From a checkpoint of a small multi-label audio tagger.
Data: trained on struck, bounced, scraped and rolled objects made by modal synthesis, 78125 training examples, 12.8 epochs.
Rows from block 12 of a small multi-label audio tagger, named by matrix and row number. Rows with one number belong to one neuron. Each number is 128 + 24 x the weight over its row's rms, rounded and kept within 0 to 255. All counts start at 0. Numbers have three digits each.
After each neuron's rows are labels from the 100 clips, of 14976, where the neuron reaches its highest value: "responds to" is what is common among them. Only what is clearly more common there than usual is listed. The data: struck, bounced, scraped and rolled objects made by modal synthesis.
# fc1: MLP up (model.blocks.12.mlp.fc1.weight, 960x160), inputs 80-159
# fc2: MLP down (model.blocks.12.mlp.fc2.weight, 160x960, transposed), outputs 80-159

fc1.338:122118112154111155153158124102098097118175101121132148143126140087098121094103099129131172129135145135098100073120132120137141118161115128134143141149100100143110091150167173126139133138162119103106144098108190083117165171147113125169161149
fc2.338:141128102133124090112073138156120157138075160122117097107098114147158129137151163153099102129124095106128090097107138125138115147141147103146132108121129181126141137100094096133112135178083150162145107153104103181145134092165154133126144118
responds to: white noise; ceramic-like damping

fc1.241:151120095083121123128144144121109134097095094126132124111157164095093142149085132117131127087106154102070094120138160116091076191110085098146079143160155149166108171135143167156154161136113140132133073142141112130101178117155068150127120144
fc2.241:072165147120133136112109125157113125155164160100116144177115111154110136110148089166140137149108132137145144141074120130175155100151176121132154140133081087058155081127130128086129078152141128142146147105143123122169088135089154136129135137
responds to: reverberation; white noise; clipping; text has "clipped"

fc1.734:145116138098147109157138153144102146162101146129109092115104109131110091140117140100151145124133115114103074099101105076173161105178106128091132143100117112112137097113140164135166133138096102115121106139153156136160126164102102138141171109
fc2.734:070124104125125095179149095141109147119121136162179139131138153142143119108097228073129130089146119113121118134126095148114139122126156142156124144157147141085135114125158151124100152100125109084108094135133133147091102099175156116158140106
responds to: repeated hits; steel-like damping

fc1.762:111103116141152134151114129143102138149126127138131155131123127157111162108087143081137123102139139148074086148103121136153113117163138125129077160127104134100161091146108133130145143110083140103123078155109138146114109133128121166143158137
fc2.762:131149074149141131109143133125146074122102114131130125125121163115169123119082110133137178128169108105125155142136131102109129106127151155128147132150171168159125133122129135152075135091111094085136151149107124125140176166100139125133097166
responds to: pink noise; one hit

fc1.647:100108083134138126182127143127111093130105131133102156136118139136115159110098156122117132115144103117081117122101125135162105128145126163132083143144116118134135093139105112126130122112084136124177095163115115154135123118131116190142157156
fc2.647:109164093128096129106158141104126107114098115093132117125144154139182114109102119160146177152171111118127133102132138097123112108137153122109188139151156176121113141119148125173101153120122084106128154158104130080160157153098144122128131172
responds to: pink noise; one hit

fc1.502:127120111115131092146097185142090126127123122081149064141143100113092168116064145153129135141120123126109116141107131101134105150172174125109128112133133130155116132131126117117147154159118107140119137131056109103122188133121100174139131174
fc2.502:093150177128122101103172083107154116118115090140108136119139165148170095163127125114124147121155105127125160144109112145106130069102155143106157128133151119137133115127148167167114104123143107065132166113172154121155109136141169098131101142
responds to: glass-like damping; one hit

fc1.662:110105125124117118172133136159107141143129145129118126121187086122098124148091107132132102108122139147087116107118134102134124170154131110150092121120152117107098106145123158087185153149130126141126104123089137121131150117182090148149131114
fc2.662:140053111131140133119127108116143107152126124107103128120110143103135109144123119117137138108124118115156124154154115103131145101117146101147122140132171131148118139127099134134127141132152120081090122160147133168156108134146120121085138138
responds to: steel-like damping; small; rumble

fc1.364:107121124111130125159144160151089108110125111115093117118162074151109115123096141138091112141168123123128125103113115137109102137188145112144131079108142123124085114113117097132135177133122120128121135136077134113094180100140129131173138111
fc2.364:151104098138157109106107090135148144169133160104146155108099108085101129163150122116158124143119107133171142114126143082169136131109089112138134125111101102132153131116171126121131118089142167127104104147147146149138099149095099125101156115
responds to: steel-like damping; one hit

fc1.575:117103109141113117156103146138153137150103106113136131115148150140087132146074101117169103137123147108145130140092125136143093132116122097136110157160100095136106114099168163119146198154139129135138144117127085089100154094145146138117091121
fc2.575:112162124120142112093118143132115143121145129124123139127147109108145133116180137172108150126102163188117166136166174123127149106121148134134133109127139117122167110159095086130151057117098129155129126119135170138154096121116135120156143154
responds to: ring; bar; ceramic-like damping

fc1.245:102123059118090109160123170102130144147101141096089139126124101102148090121115109132117127138159126126103126157140146092158151149152133164153145153152129109129101161088113114155126191138142112108155131099060113108136175112156119126145136172
fc2.245:183152165139121150168108103139142152141131147182120117137136108139119109147152087136093144150116135149134152108115093145112107107138131139101157073088108093117086125140103125138134135125151139127140138072088144111111136101132141107157152090
responds to: rolling; clipping; text has "clipped"

fc1.737:106125131132159113179119181164121164126097149102116109098143066146091130173111090140153131156135108143114138121099141108144107140149090115105151095075146136093115103107157130123164128105139127161101088162072148135115170116140117115136136097
fc2.737:122147151118098114091119090084150133120105124131154127131131152073150107145130157119109152075105143126157122105127114110126118149085145113142115170156103082159123158130151160102102142135168133064113143097159134110132075131145124095129151131
responds to: steel-like damping; action: one hit; thin (high-pass)

fc1.339:147112125125133134146130124101151110141168175120155107134125139142131160128117110132127101114115131147126121087117104127135110115156139102122114098078086140160167087134155085094152140122077186195149146123122124123094140135114153180145114122
fc2.339:110121142135100101145129121158135159099090085131112113109179150132119119176125144115127158154126133105130098187112143161154118123108113143120141138134138082116089145144148159162083120102171113070129110132138132090125119072146119118135120121
responds to: one hit; steel-like damping

fc1.230:064156136127138123175102141121134120111146162054109127115130108125112146118150135160096117122152108116142148116109135139133114114163167140167175165114111102091115104135155121113138130144133144105104140125092122077165125119136146163126128172
fc2.230:113111134120124124146118138164115121120149145146109163121112136166109127098132089152155066133136114065147104140114120122109148186123142100139150146101153167096113126107144160111165140147097123121106104138164081144133128111087107137114173092
responds to: ring; size: large; glass-like damping

fc1.721:060150134150155114168117150161113123125157180078107121158100135127127122100126139154100123126158135122157129114111135131146124102161176152163175137095096105082116069110130100117141131121120129119090136131100124077165121138110137130115162148
fc2.721:136107147124135146143127125152116120116139124140102166115122147139091127124120101149160084128141126081124104132106125150100134180110095100156132159109173162099111125110152183103156152147129140122099101135168087142112147120089104148094140082
responds to: ring; glass-like damping; material: steel

fc1.78:096143122137159131159159145126109147151094126121143118108127101148078114139133150125122122107121144122110112091123133143186141136163125075140130172103091130098099134153164164133160167139147151108081083146127177122104135127141115140105134117
fc2.78:099150135186129163142143153139142090053169099113102126122155120163158155097102132141112179154166135158159143152153103167124088123123149118132183092129151139140129093145139098163131112109120127102141150109097128104097145115139167182126130156
responds to: repeated hits; mains hum

fc1.112:094139110136147141123142161104126097072106141129130140153134128119097136130103144111104100124155135110070128101144121152159138154151149053165080110120161162130086172152143132147142172129161127084105071166105135159114143137159089151132121120
fc2.112:096081151149164180132110127175142098074158090150141124147184099166137125123115111155118110139162188131162177142145105165084116099118108121158143129128158115096108121170114140148128098114137125112102119121126125126137136121154129129137135115
responds to: membrane; pink noise; material: plastic

fc1.501:097086097143148131120148158074099094065111115109143128108148076107112173112090158104130126121175106144129126113173108170142100150158108084158144102145127157138116152140126115132146149109119142125113113137131150150121150144163090165120144145
fc2.501:137120133124155157100117133185155133133147103154146151147150123164138125092153092153152099125131153127165124129135150165092139098124062143100108135132147150082144118159163152100132116119120121166140142111149116112107145129104146128158120117
responds to: membrane; steel-like damping

fc1.441:120087107144102099148169144131134115127154166073064108093133129152116139149113116139121146152129121102097097116115114092151123101147167135104139138121127151123134117135107105097185100136123140149141124163092118124145135104124133160134120149
fc2.441:185118175181137120151118101119134138119109140117107133115137140154153113190126134066092134130160166118117146163106110116124111119122118111111145104111139106200109144118128121151117147111152115086120114138099154135126123117143109136127137055
responds to: rolling

fc1.470:095097101090108088152133187121109116092116117114140118166111105155121151092136110134118145149160120139090110117120136144163074169132114121100124107160080106118126108125102142134148164117125118160138122127097138132077129142110144144143176137
fc2.470:140115180133160112124080123128098163169125161123114158114131083097125101160159101128097112139126169114168163130139142112093123154124151106113138133135092087159110143112129122104151113130143109126095136098110137145116084120160116136153119097
responds to: white noise; glass-like damping

fc1.576:077132099087133121122143166119112110159149066127174129144101125148089139133134130148174143108140104112086053128134124121190136101168141094137108124154125101130117130113141132135166167093131141117129103133111163105117121123109158155117133164
fc2.576:151094126135131169105118137079123131122153120132142143154105127089105176135109123122135141163144166130132141138098082156137114149143125137126159122158097117135106121140129135111138130122158113084150158067129123122097083168121123170126142118
responds to: bouncing; material: plastic; pink noise

fc1.585:107116120128131117125163171127135101120149124115123138132162133132135106158118150145083134137183117148108122114152168150123121138138087133142121147161127099126120070157189158115165141088116139126120146087137145085080141151127139138151105166
fc2.585:124167141179129109065112100157145119085131163149131106143136099126179133107128147129117119124141137119145121089083088101152100126145130100152139118120129130130090145098128142131102118119158156046143125132132138129118140137097099109128168075
responds to: plastic-like damping

fc1.412:105098129116124159137165163150119117109141104124115133113162104143110143092087156093128126110146166151119088107152119132154135121137131135141126159118146166113136117161124145165141146111126137093136121137150177101081122119131122108135140124
fc2.412:139101137126130112136079121131132130126125134108094098112122132152184163147142157124073096138115136119117120162143119128108120121144198130119141114116127156166182154112090085169117105174094109128143142144107097141143114108175142187121126135
responds to: steel-like damping; pink noise

fc1.294:143139116137134111163126122142119158170078142111124097094147132101137119138094179142143107079147118119103119123094143109121147133147145145141130161125136165122132082109137151109146101172084139097102088124140118136143160124116120132151086116
fc2.294:144125156130140126129084131142148127099181124143136109125156089105100119147158114138104097106129141116144154121168138143096142157115137122156125091098140076166108171112113129091145127102145136133100131086136151146093111118166102108132117105
responds to: glass-like damping; rumble; mains hum

fc1.202:132178141128125116165131135130111144158097159102136101107170150067106135118083146123095145151105139106115142107087147102136137122128117162132117135123120127089155088163140140120144104126087126131137109120133163121097155145100105126153094122
fc2.202:136092137175145127087118124121163100086138142097116135118109144102166097121113095132169132095143125130181150139172135107086189147096154105160163124122142108190108169108107164123124150106145122091112119112138138130123121123128147131093123183
responds to: ceramic-like damping; clamped rod

fc1.542:142150110113118101137123185108105112117108151057118090127127074090130134133123137153151129101142083118116135088096161103127139169124132149169147092154148142156129133091128123069152157173129124144112105122104163141135155156112149103122114181
fc2.542:094157102182100135137174122122166108071104109153140119118149144142157110114085086130155183146149100147147138129166155131127115131094156127113163103117134110156096130132127174178089152094120113100145118114133125081126160114120147108110128169
responds to: striker: soft; repeated hits

fc1.540:110129104107129112153139179116099167123063123109120116103182100106083113119128163103129161153159098161104111124143115127192140167145127106139112117164103118080106133136133134121119137138144121160097107152105144100143182100149083123124137162
fc2.540:105109151170168138104119113085144109169113159109142148158106127153158146150115142074100154139189124126138163138126092154144090082138142129090107153150114127126150092126139086132122114102143134142117119148126124165097077139129161141113094143
responds to: membrane; clipping; text has "clipped"; mains hum

fc1.197:110097139106110126143145142112133136168081100094110120125106162114119158141119132133117134108135116167119107109149129170123110111130140119096105187163097106103157098182124135109156129122131114155104099101117114099135131151118127132146125189
fc2.197:154149112148121129135122111155136120118121140135144130124150083125125122149123109107150117149110131150137131092121129082148066123126089103136112087111104110144081150131132126124113156103177156092117095155124151158113147126120073098126172082
responds to: ceramic-like damping; repeated hits

fc1.192:093133135149116126109169126111141066098132115109120113120111134183097086183122095091123134122124115089105100121144104106154155108131168112110102115103131119117140151121115151155160144112137129123121115162159130161166122165146107127073104148
fc2.192:163162117141138128184102119143104161130088141134137132148157116089099125109104147126133145118120136168127151104120133128109091158150076111161159115147098118118127091150135149123105128137137137122147119086082105114111164088117121134162125101
responds to: steel-like damping; bouncing

fc1.689:136128092083174108146102181159108172167104147093162118083130106135130165104113122148176148091135116142109089148148111101183163130140142104115120160139124114149136135134146131110162131127110156131144113128103123110094134092108121110161123130
fc2.689:116102122132122146109123097116108139137137105141108187146143123106128135133108145147113157160097150124121160113114111132118123161134148140154110132163093122146114122131120137112149105183152111113086166083126116131137099132169135187149133161
responds to: reverberation; text has "room"; text has "reverberant"; plastic-like damping

fc1.82:128168102146125118137132125096175082121170138133165103131126104117117118145121140177120120124143099117125156086156104101125134138146147099130136086107112146149153146109166120108186140130085162203166151119093155156132153130102143151150107164
fc2.82:145134133115099119149125142147135138105113081118111102120163152148121127134136096104130168157118134111163143215123163156138124110138140173113177131123170071152093135145129120159084146095154102089129154121120136073134162109154101106152135135
responds to: reverberation; text has "room"; text has "reverberant"; action: repeated hits

fc1.453:075106108140129132146143175112087162144100125128133138103140119128143157125110125100137157156159109137059098142104128155209150116166152108152118111149129104105130100143124141142120167127120138077152083110104140145128136159133144181142180152
fc2.453:149139103178117094102161123119166082132121156133151154094130158156163121146114088087120131160182090116157161128183148113124118094122148133086137103121151130172119130111148074147117165058129122135113152152110151118117123127125141114136110124
responds to: pink noise

fc1.400:106092129123133130133167186154140134115130104098141114096147106138091149127079167094176108095126121123109082157142131101145140120147120136142129138114127106145113116152127114114148140107117116106146102155126152095117127123114146113131146132
fc2.400:135109111157124093082084124118121132137149174114091150106151098094124163128132141126140120151116160144138163142140103114108162174129158119152159140139091122160138152122140122128147099145129153112113115093158103124111099125158106162108083125
responds to: hard striker; bouncing; material: steel

fc1.747:116116111144136137142157159117113121147168091110126110145140125112122130112087093144124162133124137155141132083116117133127125123124135130124139167149127111118122117181152179134157124132138118088094116116135189077093139173102125123156154135
fc2.747:123131127133107089112077130144139147129084170105099095119090122133148146138178160160113092122125094111131089097094147118132122144129146100158151118111129152121131129088089095132102138185123150160133127161111094179157129097153154118115164103
responds to: ceramic-like damping; repeated hits

fc1.29:096118093108138115215104148091094143149110130129127155125152141140117159104105141135110138131167147164078125118118125135155127130161131119187144125125119111113122107144137123146128145133081155109158061093087157121128160097181110185155173126
fc2.29:110135105175102133114139095140175079115150147124141125160150148122143113122105073138131151168170101147157144083145145128140104083122126115120175101122111116136113115146141118162098116102138125117132139155113157112160143127113157105137149135
responds to: one hit; pink noise

fc1.275:098094114138142111162125177106144139155129148094123116165123119176116126145116094109093131178169126155066114119106114126169103149125116135089090100134066121129128117125119110151126162120126159139180114144108147142107135118145138145124149122
fc2.275:151119175139171140094124119092119139157104129103153129101106119086118104151139119121130141105135138131176160110136157103093143124101146076141154143137136084174132164086129147105116160114184108118065136129126136144134088143132144123095099112
responds to: white noise; one hit

fc1.577:062139095103131111155127141149080150154107146091130132130144086139105120139128127154121144096158115142095142098120100120166149111169167065163124144130101153116089134121124111077185148161131165130143113106081123132121134114165117139151138153
fc2.577:104113149166160128140114054144147121123180158175152149126174121117113142135127139125125111130140141130158148107128102130154120119120108134165150117115110094107122074161162150100137082086106149067121095100166164124097110120129139114152154061
responds to: size: small; scraping; steel-like damping

fc1.226:087129078102118135196146118122131134109139132132164117151149123103101094104127114182154092102133120172094148087174137106134132102133141090162114121121098128100103133142135149151137128144116117152144058146134152124146142090124119111125154152
fc2.226:140097154167171109121122112133144117127130153110088114112128127116178125172085144093075145146172160094130146151128104105125126124104119150111124154135142167172146122113123134161133105109102125116142125129118128143085114134135163162131074104
responds to: hard striker; steel-like damping

fc1.748:127101119125095111121127151081117128158127140087104128113136141109119136131098129135142140081144129167100103138147123160118143122104150110120119185166115150130156137139143149115165096150107099138120124093147129055138105131113132117118142163
fc2.748:150148105147143132119113129174110126128133141123133137123131074123119108134120110130154133168120133118157131092111145064148092147123088112135136076104110107145103138106146133137103155096150134117109103162116166173110156142112090108139167096
responds to: ceramic-like damping; bouncing

fc1.444:141149131169131114105133145083117126132100136120090151109119108128117154188115164098089160160155114103097078140098105134166132147147165135125139143135141119152114135113124105154125125124162153097095139145123165124095129152150105149135093108
fc2.444:122125087087094148138139133121140112103145105129185112130128130128103134083144147162162096107083103162137122090162157119117129131149133101172105095124109134122142146135122111111141140145102125180123150140141138130160151119130119114126170166
responds to: striker: soft; small; bouncing

fc1.18:131164139166121126123111129129142098111119183095119118086130136130079090128139101129102129144122101157122122086142178114147146114150118115144100108100135071133129121110177113119132160093129160160122100124111168127128120130128107138103126183
fc2.18:109123137138122149137166105174119123124148154115114139167088146133093095091127140131137124099092125099160140158123139119126143132101124161152155106128107074138138075125078158099092134144128094146132140123153096141135127108118180113109153111
responds to: pink noise; glass-like damping

fc1.735:084126116127119126149165169133152124121113150084157131148129130156132169143140164112104077103154083126129072115125092136143151099157177103135116141148126138139110138120131118114133157126136146107121111145126121109139120110111119147109124149
fc2.735:070122110123144115123098131094121171130115141102120171144133118088154108123138143147142156155133161162127145108149132131151127155136114128158143133172073100123082142122174141135130149135146126094151106079121129103136088132173122138142147156
responds to: bouncing; glass-like damping; text has "noise"

fc1.406:081148135134122090170105144141114130133148165077088158144116136137121135139132131142113117123128099138148134112143123130133089143159182149145127166117108125123115102131124099133170161104093115109123106148099144078139117138137137158148164180
fc2.406:143119148144130160119137122150152089106152112132100160112102155165113132143131104121140074127141100070143108127102120174126137146120111119150124141115171145132107129106141150106139169150152127112078154143168104159134137127127120134094121065
responds to: ring; medium

fc1.648:078116135114099089141151132088149117103135139097161083135118134119112150136135130154137086092121086141111075116144133106148145111123161085126111145144116113140117144112165157097138185125139135125153128137125157068118128135118136101136127171
fc2.648:151131101137159155124140131107102152161145138114162170138118114087090116114118087148169176145105154146160149109123110101139125138155115111131145117141097096136089106133153136107119163098158112092113129080128145125118148160098105127138161116
responds to: bouncing; reverberation; text has "room"; text has "reverberant"

fc1.567:092119118139118086148084143133131124124103175103109112093113128144119132171128118153121105104179084154082122135146137124141126148137137079156123115094136132129116153103129090128161132153106165175140104157088102134150121084149127139111137149
fc2.567:153127131158121138102104128118118106107156140158128087149144093109145133095099167140099153150133189114143136087108079105148094145148117143143154092121129132157118096131104126144114108142116129095140142128117172124110156138103132088158156125
responds to: large; bouncing

fc1.587:128127152138104136127156162112088100125145122103101103120147107148133134090099124144101128126143152132114073089082135128112090114166146111144125118134123131149089113160116157139127153160106109104114116119122157098107180148143137107166168116
fc2.587:109111117115132086149073125141133141106112145112120115133142110122119130169138163145101088137156105104124167148141130136142109149132107139136100122114156159100126170088128075120157105128091169147159133135122090146144113099134127152101087143
responds to: striker: soft; glass-like damping; action: repeated hits

fc1.660:136125099095109130173102129096152133146127104104109083134123133153125124159108119134150134139126127144117148094098143167157104109151120142121146104101110134139124122173124117153169109151088132222126131143119162092138200110139115147141135148
fc2.660:085123109168124107132143128164136101088138097116117149131151135156087146189145098134152139097130138171104158118132127141145126089135089088156134111120135055149105118164133126128152139094179124091115129125136125088166140122153122136132142090
responds to: steel-like damping; string

fc1.606:152097077136133135132110170130121118122140120086102076115132105125096129119108101154147145161123117119138123142096137114138162152139151142117137135115124121171132131148131147132136120146115101118099136134135129105124181167123078168129098200
fc2.606:103176158137130117126147087111159096085103150139136122128121145144162109155140125127120112108152098155156131095195151121091098096061084112111131115107145133163112164115137128141098168103126134132140106132121138132115123094146181089101105101
responds to: bouncing; ceramic-like damping

fc1.264:125168103100143137175148144111134138093097143099127102098130098136120134098105147133117131092153103152113114066156123128109111099152101083148145122099107141126150135156120170174138143146077137190131139146142141103130215148165119105107121124
fc2.264:123116161150093113145110128139131128074131126143078139114176120171110128177134118146101132153128110142056124140115096182161109143150128111146129093113115140128074131146125096125163152149149153128123123105109132126125114085167118151128124117
responds to: repeated hits; glass-like damping

fc1.428:126114100151130137148143159083073118103124178093104145130143140102110111100111143128112110103144141120110146108128113147142118158114126099161102145128097124137120117161103152112137183157158153136103074142081103124096095115191104157098111108
fc2.428:084061158130121156118131100130156095083167097152131147165136159142138131116169123142134082120140117130175161166180124171085142112131153123140155121151152147102096156159098119107144108121149114111114164116134105127176077120166142136124152146
responds to: white noise; glass-like damping

fc1.134:116130117157125102137104151111153138085107182130141127155115115138171092119154135093131113121138073151134119123110126151150135117171170139112159103109091086122124126118087122136129125150118103106178148100104163130170109105091150108150157129
fc2.134:124189136093152149122139085189107112168184121131115151133137129131088160123140101163134129147071179145131158154135143083117132089097101126125114142117128100104177109132143114118103083110123125160114118168166137141127156126108128134134120114
responds to: size: small; bouncing; pink noise

fc1.624:072136140131140105138151141100146170167108139127138115147118114118111113145147115135101117112119086119110096104120121085202155091151198082124116160123080081121131122121153155113173166107121133120122141087132134129170098139153127124110135136
fc2.624:117155108050138122142125129098117126116140113129201136142122106130129165113144170129147113090153128111107134092105096142158095150149118126167135149157087140124117130126179136092151160121123125122106119104154121131098141171138084120145178076
responds to: large; clamped rod

fc1.140:118158134118149124141157153148101118134129140096142080128095117161124083125124100113136113106130119123116075110126125087154149138144110110096102144102095105108153120134153139155133147105113133149160088158163122126151112147092141123097137110
fc2.140:166138113133146130176131104106094169152091120150158182129146116103119106115099167095114179130104136163100135094119130155110098152141085136161108119161104124111143104125162153127131138136130147151109110095098126129097128114157119157152118116
responds to: reverberation; text has "reverberant"; repeated hits

fc1.546:125151080114121117146121151104101117137118137127176088097122120140091115103111116162168123095095110172124123066113152104109115140177138109149120123119127124147165098117145108124174113142071136178112139108140107111154185116144112109117152118
fc2.546:132114119094090160137141141147137147133140088145153116115119141153073174091165152116156115124063084145121085160100114153156165125170161118152140113117121116078149108153110108095112124139150140140110125155159137137133124113123104122133159113
responds to: repeated hits; ceramic-like damping

fc1.667:146090064096124135146104181152141158138133111096135109124129081131095152128083089148126145141114154149135152149093117112132137144177148124108147139128095131141154125141102130140131108157107115143130123134119118106130164132118123164106141147
fc2.667:117160172136110107096150092094138103142098159123135151135086163123143105157165140109119114073131079140114114099136140121133125113078121113119093136130144130162116154108114112104131164132159158133112125147139144162151088124135151071101123130
responds to: repeated hits; mains hum

fc1.398:129137104090119115123176141058110169158094148093123130110152129081128120129122141119092157161125113160081095076122131125170155129177140131130123121138097145131152104144169139124140147156121123145123126097108138102121156180104103126145140151
fc2.398:123107084159108117115139068149171119100127159158125138115131147104119106140138120130146121074131107136111154113154115102147159109127120106161105114105128129133077141175129164096150163089124157065121081138180132134145137119153107114129170109
responds to: striker: soft; wood-like damping; mains hum

fc1.27:067151144107123095128150127091103094117108147132125139124139131084139097132133145132126131110167098178115126066152140121119092138092105113142123129146154130134112145119144122111148165116131167145135110137110182139110118117141152076128136148
fc2.27:150102075118118122145127159113089151123132105108125142105146101143096141130120123154132153170100136096106139123105130132142121156191152140152153123137106149129116115124150123131156116149090091165108153112123122095134181149153090184154125157
responds to: reverberation; text has "room"; text has "reverberant"

fc1.323:117074094164130134151112136106130122136140148102093146187118144141102113102082161092087097110132151117094188114124114124129140143128130099130060162155146130126146164122104153134133174112142112138150083138140128158087109127133147146123103158
fc2.323:129072117112116170127121115130136083108157093156166102162102128120077124119135089135173104094098143146167116125148133142111115112135102108137093106151112100110106118176100143092118119130123119135138153131152117151170134131141141108131178139
responds to: white noise; wood-like damping

fc1.234:169119092095140142156158134080121138089127116148088102069153111068141132130146178151138120109121146164069125107145146092117107135104079105146120113105184164179137149130122145153172114134081118118144100117115165160102140133143078132126162110
fc2.234:084137166104103109142099117175120133143151133098159134165138130193094145102133103125142087154135100099162140161081120145142134140154174130114161151144088102077131121111126120117113145149162112160120156140144091104159114103115138120129125112
responds to: reverberation; text has "room"; text has "reverberant"; bouncing

fc1.754:155120082158155115145126136103125089127134166125094108108138133099118164147084121118111157092167137172086100097140149108142076126121107087125061142133121154166122122089138107123163147109088158162141087125115119130106165124148137158108131148
fc2.754:139161139079133137104154098146124129135169108120102176141129147107120145181156119154102138145090171101089144143109123109132111123122103106134114143117123148109147146124141128114149095117136108104106142124172123138123117150116100165118141077
responds to: size: small; round plate; rumble

fc1.387:113133129144168100149134161143128123101134128098125091105129084153097134162087134097113137153162128106087081121103112127181130122134163122111147131101118129127118125105116145159130131122116150124144073149132171134103134105149109139157135105
fc2.387:128157129126124156146154110086133092107165084162134123147119181130129155115123139095090171116111093127120119148139141171129114092089148186128170106126152109148158097148117148132110103072122118080102141097138155130126106156126162130130116145
responds to: repeated hits; steel-like damping

fc1.749:109106086133113088172086137129155141136137158113128131118107127117105147156139124127151089148148074132106137122131150134158119141103120094140107149118114132122137123113151093107170134117137190145123084161123126133157093100147121139096115156
fc2.749:143113144139119130098126159118106131128124147129100082139094097148140146095120171133086125133126149096145096109100099128122119140153133126124149103109139177157130108128081126138096146182111127143121153148112141145092179128142139093141156144
responds to: plastic-like damping; one hit

fc1.50:129113140135100125147147157120101097133124134110097110136139109141103152107128136133118148117132153127115097099105123130122091140160133143137159141151121145149115099147114143125158127158125120113116125096091167082094158134137137096188154157
fc2.50:103105126102121081152090116133129126106125140116109116140142113121131121182144158146098100144156101119128173156144142135144097128105098134133118110107163142096130162091124092142148104107105159137154129155134105153141093108160125131095100145
responds to: glass-like damping; ceramic-like damping

fc1.83:144107114120107131154137179140118109149160146071130074132106109135103151114083111116130095125127121121120097158148117079125146128181148140099132130111118147157151124134098102135135106133092104140143130151129113102117187135116093136124094152
fc2.83:109161134131123106128104117110114109115082141156155170135125144133182089122130112145127162118159129155097134093116131161144101126089128120146105146155116120130111158114174149140116170105134148112147100105122164115120074141119144113148149130
responds to: repeated hits; glass-like damping

fc1.706:116117116120145084161094140140139148120100150108127144102128142117089129170136110131129109121159073149110147140171169144156144134134110137140096116113127112120127127102166104114174115112134181137122097144116110122169111107125125165111120145
fc2.706:126126157124121130113140154125097135119132131121110084139098103157132147093136189154080109123113137096154086107106112131106118135141158123134149110109144163142137111116091131133081150175110122150117163156109135152102168121153145102147153133
responds to: plastic-like damping; scraping

fc1.249:092131108107158114193126133134106119124136128129121136136132114144088177114076166113137144127127119144042100117125131133151116125142132146137104135138109115129153107147128122148150133131102144121156069152120148140124113124162122184127166134
fc2.249:137176099146119163101149116112154071117145104135158113117136138144166146111094077141155172140126121147148124102169136113097108085136160106126182110129116151168143114143127120176084128119117088126125174145107135103162160143102164126123117145
responds to: pink noise; steel-like damping

fc1.500:122098130107103128142108121080106118147130124098101109126118128103129139112116137142129149085114135166107117137120116148102144124112137119119113185150098141134134134168118153130136089182120138119142117117146123099153125139135127133119116195
fc2.500:145134097151159121127123139163118130142144139114139139121117080129100121124133115115154126164132125120167125099109145086156121133133103103148143078105124101140116125110146139130115168086149135125096097161115168176101156154114095123139167099
responds to: ceramic-like damping; bouncing